config.yaml
horizontal_flip: false
color_jitter: 0.1
num_classes: [5, 24, 12, 4]
hidden_act: "relu"
depths: [2, 5, 2]
loss: "cross_entropy"
residual_init: "none"
Rows from block 3 of a small image classifier, named by matrix and row number. Rows with one number belong to one channel. Each number is 128 + 24 x the weight over its row's rms, rounded and kept within 0 to 255. All counts start at 0. Numbers have three digits each.
After each channel's rows are labels from the 100 images, of 14976, where the channel reaches its highest value: "responds to" is what is common among them; "peak on" is the class under the peak. Only what is clearly more common there than usual is listed. The data: rendered solids tumbling over patterned floors.
# convs1: grouped (16 groups) 3x3 conv (model.blocks.3.convs.1.weight, 192x12x3x3), inputs within the group 0-11, a 3x3 kernel for each
# convs2: expand pointwise conv (model.blocks.3.convs.2.weight, 384x192x1x1, transposed), outputs 0-191

convs1.66:135140148096129091099122098147138148133106080145125087126108112159149121134119135112136189078140138074150145152152115146143100142129095149143138144143122109093108116109127127136133129120136170155156123110123102078098142134119143146129109121127122140124123142139127135116117072073178133102161160133175147172134120099102093079
convs2.66:114164133119096116125159178132112080135120131120156131160117079120125152120110127123124098102096124116119133134143130131157148114157131182148139152133104148141132142133133124104119154167130149125094163147163108111112081149133135160185140165134127125134137132150132135151081073115133130101176111085105091069153159086126148116115132116152061119140104150142126132122130133161119109125135150141152128130100117126084154154189146118135147079153121156139099134138145112111106100085121090178117147164140154140130140111134060166129107099128111133140142135136131164181108138147115079132
responds to: pyramid; wedge; cone
peak on: cone; pyramid

convs1.107:085116106117157148147169158154132164163132139158150123162158182136127132118100092125109084103133137119147155159150158149126153119125143112096090128147130137157143122162163116138088116093067166163144142136117117120118100094114134117137144125140075102106101128135133166145100086086090098136137140143113101109114130128131113115
convs2.107:131125144133108125140118098152096129112147157163154111109103118119116149122127126122128106129084045109106109132122146138116126114144155119163171142084085143158166151117117105086118125129135126121181141185108137092139142131153111124157131149090150147087121132134115089150085116120138131114095126134124145156103116158090120161087130118148118175117104168101140135112093117114134132135118126142108117148123174112133110172151140162087139109123134125111129141100136133149144143133150129123111150147136123131122147093131096128152074196118117134152134087126099128119121124138080072138
responds to: light from behind the camera; orange object; sphere; largest object: sphere
peak on: sphere

convs1.169:159168158135130107112113070128139161130135142092136140127113152103134150124113112151109131160130117174169145120146153135112179151128122133093120123148170138152156111158130111111162119100114143114142121142160145148157140166158144149115107091101147180158132109126103046082099133126103139141119119110184125143111119117142127137
convs2.169:159121130146127172109092107054104107143092127103119092142150127122151108147129116127149079128118120104094138075137159127135118084149171147137121117155121171107107124084151116102121145111122105134163111140130141145151084142152146143118121126121168143093140147119091107101101119125148145125153133144134145073090128124092099110132116093148113149135111146124100110129098136082104088103170111152103143114147112111140113137127147148062178089155122144087102124125149127129152083089110113078145153131149142151120173115125132127163103142115127114135124134105103092123142115124077125139
responds to: light from behind the camera; bumpy ball; largest object: bumpy ball
peak on: bumpy ball

convs1.102:104114151101134154122146147161138127147130131124129151143147127157129125153118119099097135087132154092137144172144104142127142125135150136097151100128170112118144166126062167107080150103132178157116183171118150110101105101129113071127096090108104096139103102158105115140098097130126097140126132141151092151116110146137118119
convs2.102:121123145117125151104087129139165124107147131146109116160096126132133121140115132127148117093069181124149111127144123130117169106153119133159080117091099156125090142119140116126103142085127120116163079129111184172125127142125124100148132127106166139109123119073134106132138143147121107112111106131150145166140119126110146148133081146116131146131122170108208102106102092147130138140087152147158110137126128107149105130136105130128123163120144110127135131108144122113118097152135169152134105145177129112126119119107130153109119171200084162143156095156125129142120137120111132090
responds to: sphere; dome
peak on: sphere

convs1.37:109150151125128153131109107087093114119159102113155127153136125161141108148111119143135163168161108146103099140150162156098100128069121134122163093090181110106157085086126117167084098165129155143124153112085139105108147125136147105141120112123103117114087144136093104130159150119159141112139097114137171124137137133123105115
convs2.37:126107196104117167121108139128117122140141113089121106149123140085134132120147131148128156120134109122129138097100113112125126132129090082098143118131151161170112129121092113122112152156185105094137118142114121126117131062099094122124099165051114114110167155121136109108149126099140106132116093139117119085143155123104123073144151134113134135093108142152130119146153098132123135159124118111133120102111110114109133134128122168140122132124159111145199098115155128124146114112157120128129109084149114193122159150113109209131145157156130126170105133138119147113145141133171126144
responds to: chain link; largest object: chain link; torus
peak on: chain link

convs1.96:099148120091117100086088090131108113119122136111138145115095115139119123128141144103153136111140122098105097119110086123133133107138160110155124119093099114093088163087085142104121156127127161133118146140137124119102071156148097124141130109090079137119087105120099083098083144149115153147136118111110182161105137145122100096
convs2.96:099158128123122132079074128124170129129137143127131121192144113130108114131098167106176135129158129102138103125159131128147157105105165134119127139092081144119122088114113108104133112107118114128132104102127146140129143158100171111133128128133100127146105128129143152154174150165090118080144156112155112104108168165083166157136137139131119121125149101117158095063140137130114159152106162160055122164134130137111129118121115150160122155156099096104132117094159136090116107144123178107104091155148134154162152165117106132124115171140114181156166144149109103153119152128071149128
responds to: sphere; brown object; largest object: sphere; egg
peak on: sphere

convs1.165:133155155138149144095090096145164126138153132116105126120101146117081167129104109132122116133125132127128130109099114101133172127163175132161131101122129091087092123115152116146151107113116169148147182122093140122109143108076155138106147137132128163147116129126156145147094075140091114151086144142110128149108139185128171153
convs2.165:111127146102114112120107188129128098118140135116122109167105081110151179129094138147072088089115127144122136117136122122116124147106138137139103127096119149152112131158128170114153134175147123115146176174133123142135084126126130111146085173131142119129151165160140124117114108122152131161147115104091145128139146067127143169112159134138107148115102146147144111122107154136115121107153115127148112135104107114127153124214131152134150105124100154110112142097155126158094075066121130137121118130155170137120153098145068145162122083117106156116109109101112153209133095110121070121
responds to: pyramid; cone; wedge
peak on: cone; pyramid

convs1.98:123126116102161107107123109150140160129119118146155127144125132126123125111107118119129125114150127130126112162112152126100120130124129118123102094179108076093093137104132153066127145140142165145160127071130114133158086121096113174122106124112103118082098153090116151128099093106109159110124129113099110092112190097099109078
convs2.98:094143136130131141112144106100142120113128118154158167090097115141111184155091163106116135130139073136124137097131082114099192114140125159163112144079123133133051123127125127110124091149091113105123151107157136111132146116097162100121161123115136088153125152132125125151101122202087162122160125112127123075147134129161155145137171136146111113138130132160145107123128145115131108167150115119111111141169119131133136176148132140138117114121135067133116131124131111121126126144151086156156130131123121144154110110095127143175124169195099173128145110102106116132114142094150121087
responds to: sphere; egg; largest object: sphere; bowl
peak on: sphere